config = dict(
    arch='unet',
    horizontal_flip=False,
    norm='groupnorm',
    widths=[64, 128, 128, 128],
    blocks_per_level=3,
    nesterov=True,
    grad_clip=1.0,
    batch_size=384,
)
Rows from block 7, named by matrix and row number. Each number is 128 + 32 x the weight over its row's rms, rounded and kept within 0 to 255. All counts start at 0. Numbers have three digits each. After the name is the row's rms in percent of the matrix's.
# conv: 3x3 conv (model.enc.2.1.conv.weight, 128x128x3x3), inputs 45-59, a 3x3 kernel for each
conv.16 093:129120122136146114122136135089113100104108157154103184161161135160160161141131197108152128116146121159154165143165161123106128163168149150138136149107105141102081143113140155120145132104084133156153123129176121098147108108074127165100047080193068113164069131145117104095121136127106110139085085148115165122066125126137118116109095071154172139186202130113130106198171121138157116143193161070148100086158144
conv.17 100:108132107124123123149167116114154111114119147104109137156150160131109094113102069120098125192119107167183087127100105110104112122103116158125144189138126131107123137164179065097127085136127110127104102104092096120091104132197163138199201139149142182149106149139049078113124123092095137113100140136099127093096155131127160093109072112104145096223154097116154129100129116164114128103121159148156123205169090
conv.18 104:131142120175131098190158084155094126119119113146166119176142134178123176139117137180142183152121147137142097119126164089134172093174159161117146118126144110125143132092127148106091129096078126149194134152141147161140114137098145155186108100118111150158143190155160155118084056143085079155108081137120154150149156131151146085133189145112130163136160137106159130127156120145124098190117085135070062163151151
conv.19 105:161121111139144138106121125110198099116133150106151167124128142105113099071076048141159101096146126079162138122141135107106131095095150114132089139132150145122141087131146140179152115111065107113122090110134097115130111092103103096068065127124137110134095111124116116127159132092165144081132153126144126125119119110128145133219160138131101092083093141151112080137153108092137108101157135122102077087146138
conv.20 105:153126097093113096128146129190102142174151179128168101148174146156084104114092124129119119132119167161116132171150162129149172098125125150096140175113148163119167176183130148131109086068115134151161135142113140121133127076094123165179108181207139128095159185142158148133179139163139147122108105090112130137083085076109135129156172145110099147043170150179124143136117118140112124095155129058123149091164117
conv.21 102:126124122122137085181163100106133056126135093136098101130121117127128096133136090117128170076118071098074099138173171158129139146132124086169164083178198085125159158109105198116099135145201123126128134119111130118144121152145131145082170172085136116144140097122162127163130174149119124132138154158143117121113123167111148155141154141107106144075135147155192168108108104066085151105103106137183154108168140
conv.22 095:133157141125139151160142152157179149176158164169139172114109128115114099217157114100084107127135171140184156090102089116113146130148174110138214107150122132178115135103063188190122144129112126143154150128146102121121157118133131139117114151144098094131187126133152077067164111115160125158175124118172117131133102099146154131116156192114142203107099136129151156139145143101150124110145114120138142145167205
conv.23 103:186155148165106098164092076107171157162141124176192205106077107129069155142127159167154125140175122225176099178166135131150136118166150130092093147122135121126161117127102190136126094045104130096105178133103129092115215132104171155191117158205138137129116118156186133113130129121118101069092115156100091101112121105171126032109140073200151118152145102059085156109120140089104119156114098062082128128081140
conv.24 095:175134124139123116148122112069172132164242160149174154160169170113146183138154129126112169137120100142138090170191140105127125095087120116119139124151128081141134149126121105059115232165157131140114102123153133150167157158152046089136141203193108122115155178122130140121143148138118135099142160152129070096129090106162133125150113104177179212086178207058101170136144182190220202100122133103105075187088040
conv.25 105:110138167119140147187160168096138120134138130135134141135140177084147109102113049099146155078112121182171101138141144119113104144139092100110110105125125174123122150117164102113154087137116101131130125140124148146124046079098136174221035158237134110135147102117154154104086075100135112094145128110113146106134130130166108138116090180147154132097061118162130140176143164150110133152186075219225140173129109
conv.26 103:100120125087143132137155124123144123139090046147100090149118091123121131088160167124145163102131086133130062138147134144114117126119145112118118146093095116097115123130170128125163136145171105148150126143101103113096109094101107131102119142181139117115124132131131125102151146119141116138125080073147132141121112110134171127143165119182193171151163043132156117144137064123137071110110084130053130081103174
conv.27 102:164160102130144069143133073110143134161146197161129164135064145107142141139136136119111107145114104098122124130139140121153140151182141140164168134112137109104123148149152117147090094126088115136146114128136149113121198187136207159105210160210131108111141137135128137134092123153052117145119112103136128083159145098141117085202166149134180155155148182105074093148101105137130112165130120116084118129158214
conv.28 097:146112114160111093173116102108182119105138152119119199111089116103079091146111088105103121107109113120126164135157135091148126105170135114098155087110159132138159144131131109132086143117076152149117146114120080088102098151168112031062139124063102110135109088123118096123138113116156135119110118137133108108141082117155128100238121145171115109143105101167118156121055140096075159066154113047151152073149179
conv.29 101:142130133148131129133173141120141144138149189134116164147155124137162154097114192164096083162126116204171129101125127164157104134147126152152160139150127155143136096138196118128144133095097084098127136128184095082109136129095103098108101158223102118097099103119128133141134161146137149163122137147111099137116120109080124180123155207134103156090156152126166157088116126096116120158090122125109142103058052
conv.30 102:143127123171148166184163102163102125153134119092091156174223196148190222087148101126081114121111174151165179123134107085106121117132135075112123081108112103126115096133168114151146135140131120107126097105098132117108038064092104106109048098088118127102101125132100122139113152116032112126128126102128124060076110095073131115107138122108120166143161140091149160120086117166090114163227111147186067101114053
conv.31 104:127108098116120110174134121140155115123136122138159191139137123122158133082132119135125135130133147114097095159164159153205152139131127156140115149133087154149069152079110136079127151143139113097124127098148158145192000022106079109114100091108078111103133127122159130134138141081130121094103113061115135163113111115134131152114076163103091130161213166138156171171178168172143116140137141145181152123078091
conv.32 099:083080163170085141192106117146173057157115144164211181131142123102109048133131098134166167121159112127124170041103133081129146107130141168155130132096086165102090105067170103129116127143143116132117148113139149155161113153172203158192183161133107098088099114166185134126132152133115109114167149096118103134122150145127116129149104095121126077140216126128115136133129149171153135166119111121144158112149154
conv.33 100:115117123164159143116132122143120238154138141178096067228143080161087109163142167104121188103167171101152081128175145165131124160082106114138118154132102155144117109068086134100107126146198117100158110085130133142093126123118073155115034022102124193120145088127108100108123138152126093145131080088123131157107142182100107122098078179066218120160118134092114169128137119153151124076196117126164061171124111
conv.34 102:120119089128144120147105142122134105129145102125138121094116132122133125179130112109142148069141165108134212157128138144152192138185200110111137165104083166076086044100188116133138135110139159159169108116142110147144205119092100100090096126168094118165114124172100131166105138157126129115164173154113152120087137142125161191156115069071091104133120134180138142117145183074162255104114130107129119127130130
conv.35 097:119138168127177158171126115124111142143147126138110060119117112162134130131154145171168213208114101158122096140143138112133127125129148072113086082118119078043144128125134134125108166152131109126109107118125166133126124144123146174191121106102141109141102136158127160151167160137120115111113136142159115122151102113123085111109126145081158134088096111113133122128133139151141136179200152205141133153100113
conv.36 099:162165191173129140121119127115122108145144154101151144115190125104181135139183130126181166103150105080136164100138192103101154110136147154208140161213128150197109104127168118133103155207142095113127131139147114116104173187124131114172122097077071122158094099126130109092115151128130151121109116099120144184141111139147112135091178142108156141127163187162081105178098074199127092073136126058189078141126069
conv.37 100:094119115121121065196101063150157118133143102129188175154111201137114132133119115091119184062129203056115197193106123130141131086153159109143134093125134071066103130099158102116179101144143094065128136112187135142199207178046162097037176172172212132133137125127142124129125136125117124135079111156095086138131112094156117133111079112175163110245193157126154141170160116132182186132108122179119121244163170
conv.38 102:126143117063072101122169157181136166159101048105059101137133140139090111137137120086097115129131111086141128130086116125118123106114130167120116148112066107119063123117115145159190131167179141103111142137143129133100091106039117087076127059096120074087092067129113102142137093077126095141127115153134144130133168121100133117144151118226158136197100114109112135125124120143118113097179166106183192090151171
conv.39 098:079098127116136180150163155125084126071107115048038128140107135175119158141156163091166165083125128167127129171142077183120085169113084124119103143114136086102112139112137133127095167120115122132150124133118120116114128181189090152255147118126142159129168166159122173134130094109126116112137157106115103152130088121135128144137149120136114070048129194139194147116121031134153091109186142135136152100084129
conv.40 105:123151101094134086136141132110117100140089098106033070138123105141139112116166140127135145105108116156099127145140119118090123073088148158114130121097130083079135146134151157155155166144110115127112124177142140159077151152100085143187090154153120137128092117110154137087092105107141114115128104127148116091154139115135140126110142136073201132134201129121133106143157163103064072190140130197077121105107181
conv.41 099:138125109115147141158179180134101159096136141091136129176126156140091125152102105104131084157159128176150109144126075150080070141095111126142153120113099112161133119124142134116087176122086123145135086119068175136090186163171075129189133137162124102058158185146133138141133095096144118113110101124165164115183102090188106109141197089120144165139107094124123037165097043165109056170131146152097094170110085
conv.42 095:151122133127129132122100091090085116094137158142108119191159164155178147118197162142175158152099138158109144170159156118135145117136134113101105108133166139140149120110207138113177126119104141127122143131095125119088100130116139064113101077067136123142116120117138174108123109108098127121098108089174154110141123116145117079131144052190212145142145101138142169153135180175131192118099112152125105188170138
conv.43 091:203115122180123127167140133104162156112126120098140194180161154163139140154111125125070101102077107151137105092090145083091118096075097196178138161193180133158174139104107130137149174153148134130168103144210129142168139174094122152145113164160145146165128099166126159213119110098159175157123155176097145124099133138128127153158131159109143193159147142059064112118142171104089141139176133107149097091118147
conv.44 102:139113084140135123161161124105119082114086117113130079132127124114115098105138110090108116128111124169182179126119145143165157127166181161161116114166187148186151159111076122140114090147135073119205090120155116087096128158175137109052148135140124140118133149167168194162127138139104130128135126114047153139078135116166159135142116106182178153115108121098103134093097101182150125185159108133116109097093177
conv.45 096:110103139141108170102140184148122136089150170139145142128134133165138102138117102113089143117091161123101150122105165109096134108134141129134143149130124145130145149156114175083071092086107122123113136172125139168165137123154064025125103153086128132184125175158136142117167149138142140114125145147138153129115112136156112151171146125062130148129159075095129178080063101122094142066097174093178210103131133
conv.46 103:137126100124111113127147133181130143083062142100138162189136151176103159141124165144148155130099145114086132154093095137090101204144127112124184136081126166093105096114110133099089165175126099102153182128109148127126124086050102035062215137077092109176136103123125152109122072102124107140130132170076123156191152165153124132120153131142084155161111150131117138110071139089102150135181156106123115112102118
conv.47 104:159178128120137116108101067114181157141131090174072064122123177143151139093090113193082079142106120191132065135143133103130162083117171159141143143115120137098086145161135143179130132127103169149127148100107092106141120125140137138103184159125132162169076131132151126110122116158171148144134118127207128096128117105087094057078114128130133110135128109100125198157090078118097120255185138147130146078131074
conv.48 098:110127107137138141158140120124102095134091104084128132175140098167143118148121141122092103093153178141202152147125109165130105104093100189127139149086122172119111133183161093124118110128150139158174151140125141122167079110134131144173102076115108103142123111128082099135083130193115130131092090070143145135111085086120191132161159196080167120143141074122106125157126098144114124183156057244113054131123127
conv.49 094:148109139154128116166158159167151121113099070120118109152195180147120097075110082103140255110139204168163128050100138136137139114066100120136077086085089128114113094124123126129117104105108098121139152137154116118118194096045164142127186183236093138129094124142088136175112140174128115157086102122119111145069085131116130124082142176131162146106103112083135157088157197149189202187122136219139097186144147
conv.50 092:131124116133147146101102133125205104130130097084108082122138159130113128169191195106173167119121090131139146169154155150116134152116129117129125165145157126115127075061131142115155155131054088102081122123117129120093105125097104091075253149187102140091098137103127151111135157102080129096051091075139129134094124102107129081097078133124138101102097090152116164147094140150147131148147139102139098066134118
conv.51 093:166159132165158093176148094121120136126117145213134118144171251125130144128113146095133176087118191147151161048086156144126175168122154133109115141109115121159149147142148128127151122108126130096135145128146140133158111061072124124107145132137144130157101133156132127133139125135166129157166149154120073154155105178131166110203100102132065077143180109113106087073133140124189159113110131169131148120129120
conv.52 092:092133136120111136129137158126118098167121078168141103070076118111094115105104127124117138112113112120104096113153097152140120133153143089121100159144110183137088103156138185147106178132078110118105153097112175165172101136143108127192086180191151144151140136144089104124096104132107101126146100074159048058146102082117152159133107171152141111160182246082127123123116170145117183103115112173097127132116255
conv.53 093:117171167108161139142105132086070174201171122071085126237147154145167141133142103152143185157129138193156152136171177129130157134123130162130138123108128131110108166134149113079115168162158114106086106132120144130083028039126073156172067068120146117105170138129178149139146128103132116084136121199122120091128121152148141174139116068127169135159126125141130121128108125139098127124167169170118154068103121
conv.54 098:138174144163126128165137106106072108092121153156154118095116127116108110095110117132105157148093155172152205174124138168119100153102117118175155212182120255178117133142181129153158118087088169148136141116099128127141101057059157165127199184140090089162153132123159145149133110128123105127110117116101122174116154121111144166143163163132110094099099106160104136089108146118111161129122169103108126133093129
conv.55 100:123092109172137094148120113129095089109096150057105195109097114127096117137127184097160172157125119158091124147171167134159173111110115129151171130159139168121161158099124183121139172146110189128129165149117255205116140123104108116095024111089172113129155118104138122134102123127090053147220165143120111165177142105209148117141128097135127112137131128150142144142136138176128134111138139136116125094083148
conv.56 107:158165153128142124155116110102117096107168172132108098130094120128122115150115103115135112146193134075112059131142149150137152097119139123127151145103161106067163124087132151134136216216150129128108128124153096091104076088107119120061154101052108134130127142099146107093100124135114107140116113125123131121163142141117071105076099115162174091160131141074129149173143107189151048134115116082128131091103117
conv.57 106:142138109115153143113104118028130196143017111126124131189141105080126126130128127120144149089132136149164155162162140169210140145193172086082122106095090146137063146143098074117140125114120135139134115124147148148146083104082079160192141125118155156126164155170129123137111115164123160170087112158137111134149127163174114105144175185134169133149151105087054133145104125119145143129125086125122110133071065
conv.58 106:177126140151120111098118133096057048143125076182111079164162166124138163148114113179185187151127133141085092102129217113103130088096164147155143159132142099113123133148181104130115085100108158138104154142085144137116186098099078104093105110114125127136133135122125115101102098121107123123122078101103158119142142128161119112140166094122176157110156128140146122140149121146139086145080099133110114105088133
conv.59 098:055118128121129170125097151116219181089127169055134072200175156148160124119136120025078092071143173050170165117141169138149142122128102106153156159118135105087122114161220102063100075094075074136156115113158126110143097090090105139084097130138084114144116136157097127133167144175194188148111144129120138132129076128119133158119065115124085156113079084109135157108125147156147163153113131144134095162127156
conv.60 102:180136090147107122124113119130136082159198086225156133130134121125099095127098081186125135138152144129143158126129145081092121116105131139159156166138155140113102143159156095137111102134122136168171132123149140142104150084133107069064084051054127152123144115102171119123163142141119111139155136134127209147124138149102126146136162143193113181214109106096115166129130152113137158148174195104126140053138163
conv.61 104:187133124167158151118141130109054091108103106092071140119135133103132160149134139078130123116105165164115151132151186125084168135130129124173162164135126148132118106190255127120129175165121122106119094139142148124126154079050144162132125109141124094125159122079114130128124123111108129133125118107124144186140101106155124102128195100109115100124130145101144063095115116114103128131059170119017139090073112
conv.62 099:148101149160151166119115128114156141117121126129040090135114160139097135138132088169156170187157147095156161137126110094117124124148182155132108186102140104086138099083139125042100134129132102137124122125115130097111122054090141144075112138007138142168153148147137098161120153169095100122142115134085122089122132109133123134145132184091115134101136067111103147101092104166148128104135108107115138131109120
conv.63 100:140134132144156141127137123137123127126131179136173255215171111157161112155130079164179141140202117116164125124123104132138143129202173146093107143106120114127154161195148065143119101087087177144103111131100124156147073081056113125117107102114111164199171161165151143167136118137105137163099124173145144108122118118142102083138135196156119120159143149150164127160136095190129138142142087099113141129086145